config = dict(
    train_examples=145000,
    image_size=64,
    decoder_qk_norm=True,
    adamw_lr_other_params=0.003,
)
Rows from block 9 of the image encoder of a small image captioner, named by matrix and row number. Rows with one number belong to one neuron. Each number is 128 + 32 x the weight over its row's rms, rounded and kept within 0 to 255. All counts start at 0. Numbers have three digits each.
After each neuron's rows are labels from the 100 images, of 14848, where the neuron reaches its highest value: "top examples" is what is common among them. Only what is clearly more common there than usual is listed. The data: views of escape-time and Newton fractals.
# fc1: MLP up (encoder.blocks.9.mlp.fc1.weight, 1536x384), inputs 0-54
# fc2: MLP down (encoder.blocks.9.mlp.fc2.weight, 384x1536, transposed), outputs 0-54

fc1.107:142161078131109064157133108161097139136154107106143047046173103108166120146114149091128117158111084142134099115133107099160110120157054122104083098139118140149134156
fc2.107:098156111118096099109178098058121134122125154145168183132130085138095143137089139203183162107175125155139111126118120186157110103184153093144130167113115196114109116
top examples: cubic Julia set

fc1.46:107060115113075136161140123130198121122073162100109117124111155159151111153158102127129135196103128116118126109096180099180126098148103121172132135133147047155100100
fc2.46:097122166150107163141180154073142126120134141090140074144190116141187121143103117189176106122124138168161172158143102102176165134156144142095107185071082148116094134
top examples: Mandelbrot set

fc1.661:122108163150137122059126088122159176179107095100126134122129183107098107192164204126139128111169109148138085104175153146136144112083119167151116165116122132111069078
fc2.661:131095112149130117144171143114131135108177107096131099159191130122153167111058142180206063138164128150134135133138142095181096129169133158116113175084059159142098049
top examples: Mandelbrot set

fc1.247:139126184183110148149130107133108110158127133073140118124150162153140133144144125135146113114167085111136114112068108183146156069119052143163119123139148138114118098
fc2.247:154099137130118128075176139142072076165147095087114065154136135127154092114019117125149029103166142147156159134155060165145104097166097185089113108099112176172053081
top examples: burning ship; pastel

fc1.334:158144108202203156126169124098062128184157147084159137139138091067077105091170075102125136115126176180130123145126128108143071176133035127083087147086177107173175130
fc2.334:162090124128171116148129089119127119115084159142162126133125132113134159107188063157102114141110088109139153143142105094146129140100066088126116120170100148115115086
top examples: Newton basins of three roots; vivid

fc1.219:135129148175139133150125136170120151198103149090078119188163160143122156100115118070141106130162103111121143078092131094095143088090087059131124127178165165110139115
fc2.219:166130127138091076142194073101069103102133093101100060126160175144163100136068122131105075111180126159126152129153122139161074132165090159107123160126113164167075065
top examples: pastel; tricorn; burning ship

fc1.591:078108141111061120135125112160116111100130152117150132065131142103102088114155131097085146145087112128158078136140139137155127101088125184077132143161130152144170164
fc2.591:064149164098106122067129083121140108079137119084168184096110168103133170180085183195179122168145076106123109106095112135168104115165114069101121145095127113104099195
top examples: Newton basins of three roots; Julia set

fc1.87:170138172139129079093079115164108137158102195072175151160133152165035136076104150173140131151177100116112063127137159067101134123101138135112095139111094149165113103
fc2.87:138125128139128107144164131141077149124166062114150100113185056098151186132058136173202056108147110101105157131150126118145096125162152126139137142107081143122083075
top examples: pastel; Julia set

fc1.65:131117103206151085141154110136112105129175211141110105106137126193098108076156119109120156162121099098104115095134136170149095135100130167128178098145150119134042136
fc2.65:116076101142166102167123142109137116156111121130071073119142128108175152090095080193140101129149113089109154137111100090116105094131139158121160115167095135172071086
top examples: quartic Julia set

fc1.409:119127079169150134144118073110116122153139108124136130134168096107114112139128140086170123098143137121107126139078119171167182131052143140155139153148142118144111168
fc2.409:099126185110103153119176106107074121103177147081090068108150100139131164066047125172132065130190094148129154173139147094171111147148155142116085179096097168140092095
top examples: cubic Julia set

fc1.741:133203142143142091088077149211141124182108163084167140051156143097134178092131141055162131093070149182059127077148171085123151176124110147107068163090175185114163103
fc2.741:099112111132120127041109120138158144114129100131151123159109068110129167159082165166148177116179137161111097104158195150160134147121174108136127140091152139105117119
top examples: Newton basins of three roots

fc1.573:117098183163158140161095174129113131140188123125110106111120164115133118097132106072082082126139065108033117142071152106084134111046064108071097098126150134192113131
fc2.573:210128127133149103124136136087099116092141158107091114132115153132063108144083101074128115102163129153130162096182142086150091170156081172098168120110164149095077121
top examples: grey

fc1.576:171157096100137086125066128172118147211103179121154104096124158126140171155109181149144127091031132195110102118150134114171158143150120120132045163067070112147128140
fc2.576:112165092142144128060103127104141134124111098163176144126123066124141163145090154186157170129145104155146092096133176151126137151182160135148138148101153155129100153
top examples: quartic Julia set; cubic Julia set; tricorn

fc1.531:097141123117106147154103085169147102083175150117135136159118159083124142128140124113083162158034180137127122101170140162105101117107144158149184098118117091070171114
fc2.531:099140100083117189117172167097122132106153074149137101115127098094087139156101110119144158071129111164076136161142105170118117123138129158082137173072125181135098098
top examples: cool; Newton basins of three roots; cubic Julia set

fc1.144:180117149135142127158122140114135132145096179108139119145143134143165066107156169187137166157159121144141164105151114169132149111091093095119153140110160132098142079
fc2.144:159119107134113130135126131154127103181161100094128074146150096106158095102042131164157034082135140144126132123161098152175116129177093205065101118085102159144060074
top examples: burning ship

fc1.505:153074135140111158158108176199151088116170115126093117162065146128121063144133164106152121186158161183165195154080128102159076127105115133126125131136098124157194111
fc2.505:120106072146124103155135188089132094128140046181155129082119149113154144097075138159148139113119146146175117140076170126114112136132091065134118154116095125101124108
top examples: grey; Newton basins of three roots

fc1.637:121162157164158064142088136130095163113153132118108104124110144069113105108133164118127094110149084081091132127042132122175124146099182136175104131097133122183113141
fc2.637:165166121125131118126134099119056180126169108098108093164135094104137200076101146139130053120175109152118172135136129098162120127111116119116090128086092137150094117
top examples: quartic Julia set; grey

fc1.448:131137105174063156125141123145122109155147065130104102150142152174081064142105136102124070144153177137126155131111154210101121116114101132143137158130127113101133147
fc2.448:103116138118121117126154106155047112124141059142129129158168181139197156143093169164171042106148147140176170118137154117181089138122123127090148163124101158122083126
top examples: Mandelbrot set; pastel

fc1.95:120138151153153142137159157178077117083231091106159120123077139165135109135117098090125143098105115152112140079159122120131143106066134116099168162164075097152142127
fc2.95:102164098115128087118174112063115117115190106124159138139155153098131131113124100216150167083192111202146124122138127130177118135158128094097124131100141212116103092
top examples: Mandelbrot set; burning ship

fc1.506:163149138168103140089163107101151188107163113158097142052131122129122130196052150133093103132111167173209136158157135132139207067115115160139140058161084104138097159
fc2.506:109135167055101140091098158086139137079144157138120094113155142099200159116107127211136055188120150146131188137089093078111141078195160171128127087159086127129103141
top examples: burning ship

fc1.92:154156067128154082071147102111194169113057103129126100116139157120197112067176099116180117188163079111123150074131117123176112120141112100110062142186151119103098156
fc2.92:119152114099076111135149104106103112091141093140168089139109079107151185175098123155163127094177150154120070099165159147183129106182095130106053154125125125103122096
top examples: quartic Julia set; Julia set

fc1.382:104067099137064095142178088145154114137127141103138126124179133146147103154165103161165174105133137101077140161171124086161133112079118150189140158114146093115117119
fc2.382:128086166154152191103152139071127126085160145129111070127126140157174133107089149207192089102136163171136158146119121113178130111190129177123102148096089115113065113
top examples: Mandelbrot set

fc1.62:137164062136143090114095135116185153119130126118159094070076130141166129108078135161158102122119113093079162084167098112220113119156089075075041112114126169119155155
fc2.62:111206125139129157088155141082111119133079077162147133120086066081088157142122144164118117081114090140128067111140202157165122095185126121089087150077140157143123185
top examples: quartic Julia set; sine Julia set

fc1.83:119156143160098117124101158113126147127131061097170123142148123102075116084140127126125112125188079072095125125106181128110085084137102103137147061109126114144062114
fc2.83:193154162114162114175161091092079112118150095072131079159107109122107163119075151138166098076128137107138143138112120106201125146145121090116130116120173184188082068
top examples: grey; Newton basins of three roots

fc1.241:119076152208181128095104149113150119141151149131142128156140163181096059160150145097106148088137117088132114078174157123119115097133168144190212080193159099174115155
fc2.241:104140091130134106154131151082116118137168089124148095129135129130166155109070148157157102101152103096121151133147121107143109035207104160107172117160078151143106051
top examples: grey

fc1.303:072143147122087177040109107157150191068129129118108198156139118068144135127156108120087133179111114070125078116140114132116144153121150141088134111173117098111131160
fc2.303:083160165121101090087125104146145141112151158130177099149172200112131177118131140164109123175071128104161155136118059128157078127134091131101092161128080077106087113
top examples: burning ship; pastel; tricorn

fc1.318:113107086126185094097135138149136190107137139097155166155094191117150149141188137139092150149118132202194082154106124096137137147062168074106148101173121144120119078
fc2.318:099191060093122117091160144107130127079163103116110144116100144151182161140104124172110128121151119148128124157104112150140120128147185139112192180116112178101090116
top examples: cool; tricorn; Mandelbrot set

fc1.341:158211104128142057090053127216120127170106176087154137094135156110152164119113174113147124065050161199077098117159137075150175133146111150136026130090115140133162120
fc2.341:101137101136139139039106142116147154117119090155161113143111073118124159171083185158161168126154116133133105088131191164141135152154151129136120145086151138126097126
top examples: cubic Julia set; Newton basins of five roots; grey

fc1.379:105166197149180143080099138144195110163107189123161155127125155133105132116092136066066152140115098179129113086123158182082094137100087158098103135130102157133080116
fc2.379:098135090162117157065094093115154162127081119151110142128128136138147131152164166152115147170151134087100106106131116076178137174139182088110174125136172104080102174
top examples: Newton basins of three roots; grey; cool

fc1.197:131154139182162111111152103126106085114144183101166135129089115134092090137133148075116110145170156093116126120151167152179091166125122097140146061138196098060146110
fc2.197:128156150098207183135140139130166129161126030083106101150081082122134131069130122121070101166088090126114161121116104096090133100105096126103076130059088154162175139
top examples: grey; Newton basins of three roots

fc1.174:131114141148081103116162109124234174112102114105132126121182139078125064158170080113159212160079123095116115136167173130165156085135126106152137131090115086116070114
fc2.174:108123184116153157110166093078121144097096118120126088134165112168186124132090088166188087149128165178159179157119086114142142112145133185093112164094142143152091148
top examples: Mandelbrot set; Julia set

fc1.482:083141091143077161090107104184113121122106185101107168114119138069074095172093120105089129146130167131124116083182083140110125107125123092073112076149154125056100192
fc2.482:137100119114140072089110098079073177108121145183165135124122123140124144108127150187168149131110161095156153136166091099126089124143070087068113165101107101087098070
top examples: tricorn; dark

fc1.356:124124111129195105116141154152089170190147098111118117098144101095181116076125107101192072116144169120119234132150093114167067198113149148121126155095145130121153118
fc2.356:132133126148089156094114112132121096083099132101144075163161156087115126099141098176114129107150061145173107161132158124093131096062145133131092132099078127132134130
top examples: pastel; Newton basins of three roots; sine Julia set

fc1.249:136129091101120081142118142132122186147160155148129119113124114144167134145081096135118109121110035131154130119181143089102106088154128092164095178185154154165102157
fc2.249:093122139109130154083148150066095130082158134107138173147173133060136096124144107146141141143146103146193123152104122175144109089135111152058102134189162165144119099
top examples: burning ship

fc1.491:090065128086157095069159142137203163106125095136103167144146105122106082167130083164109138123122165066110089118145124202104164130095149140138154096110079090128099140
fc2.491:082115180134122146126114086149133164102107154122125102204187198161139164111136177161127147164078173096172140187088082089146089092128115153115104168102083125113118145
top examples: burning ship; Mandelbrot set; cool

fc1.499:171109060114128114158072134192108093181110159176101132118144123120140146160125174158146121125046128192123112122134101118143153143169125112121065177082070071137062132
fc2.499:100157071125168136089108156084142140130094078198174135084137097123123154147065150185152168142128120139159114105122189146122126137166128121138139143119130131144110160
top examples: quartic Julia set; close-up

fc1.594:152150165156082111063133148036145172121217105098121106097142154107136139209055099117101070134126133153171166173134113107107162055116111149143159089131129123101134127
fc2.594:098154125069169156112078175092102113069154138122117134112144119110166147142082141180114078142111083131148145139108122128099134097196140177116131062127121120128103125
top examples: Mandelbrot set; earthy

fc1.58:127173147183121137162105100091146122155078110117169130152105102175188072095129182078138120095061128109086147153107104132174158155123129144124142115140160139149106128
fc2.58:180155115156164108120121099135080150126109144099100064176134099096127178063139091082156102116171125138159143162141152085113088143092104116137125162148094132159062141
top examples: quartic Julia set; warm

fc1.754:145133127120163092105138130169094129075190200091111153184074124101136113114109128139120078159092130096137162183159146127089090092106116097144145096109126160126163123
fc2.754:134168108119169117132136200092104119105136104117129165093150110118123135169104143153083140169162117164156141148109138148144140112131104103112132099112149155129077082
top examples: Newton basins of three roots; grey

fc1.462:118166123156092095128108125159117139117092054131106130118142076185158080176124142047167138185166175109161113071140161095107140122142163105098102094074173179123082164
fc2.462:133094148107103123176163154047110151111135121118139094162184075171139149113047098168185101109095191147149160154129170092161099108146106137109118159116065165119098150
top examples: cubic Julia set; Julia set

fc1.629:099068065145156084134091099104146163125183203120139145135087146115119164092102108154156105146125088159144141165103117097139116178098130117064118139101125116144092156
fc2.629:127170114116156103148133110103085085138070085135115121158165099157136143096134089151102150103184112120130170139107183102156134176136116116108155118123147127102147084
top examples: pastel; Newton basins of five roots; tricorn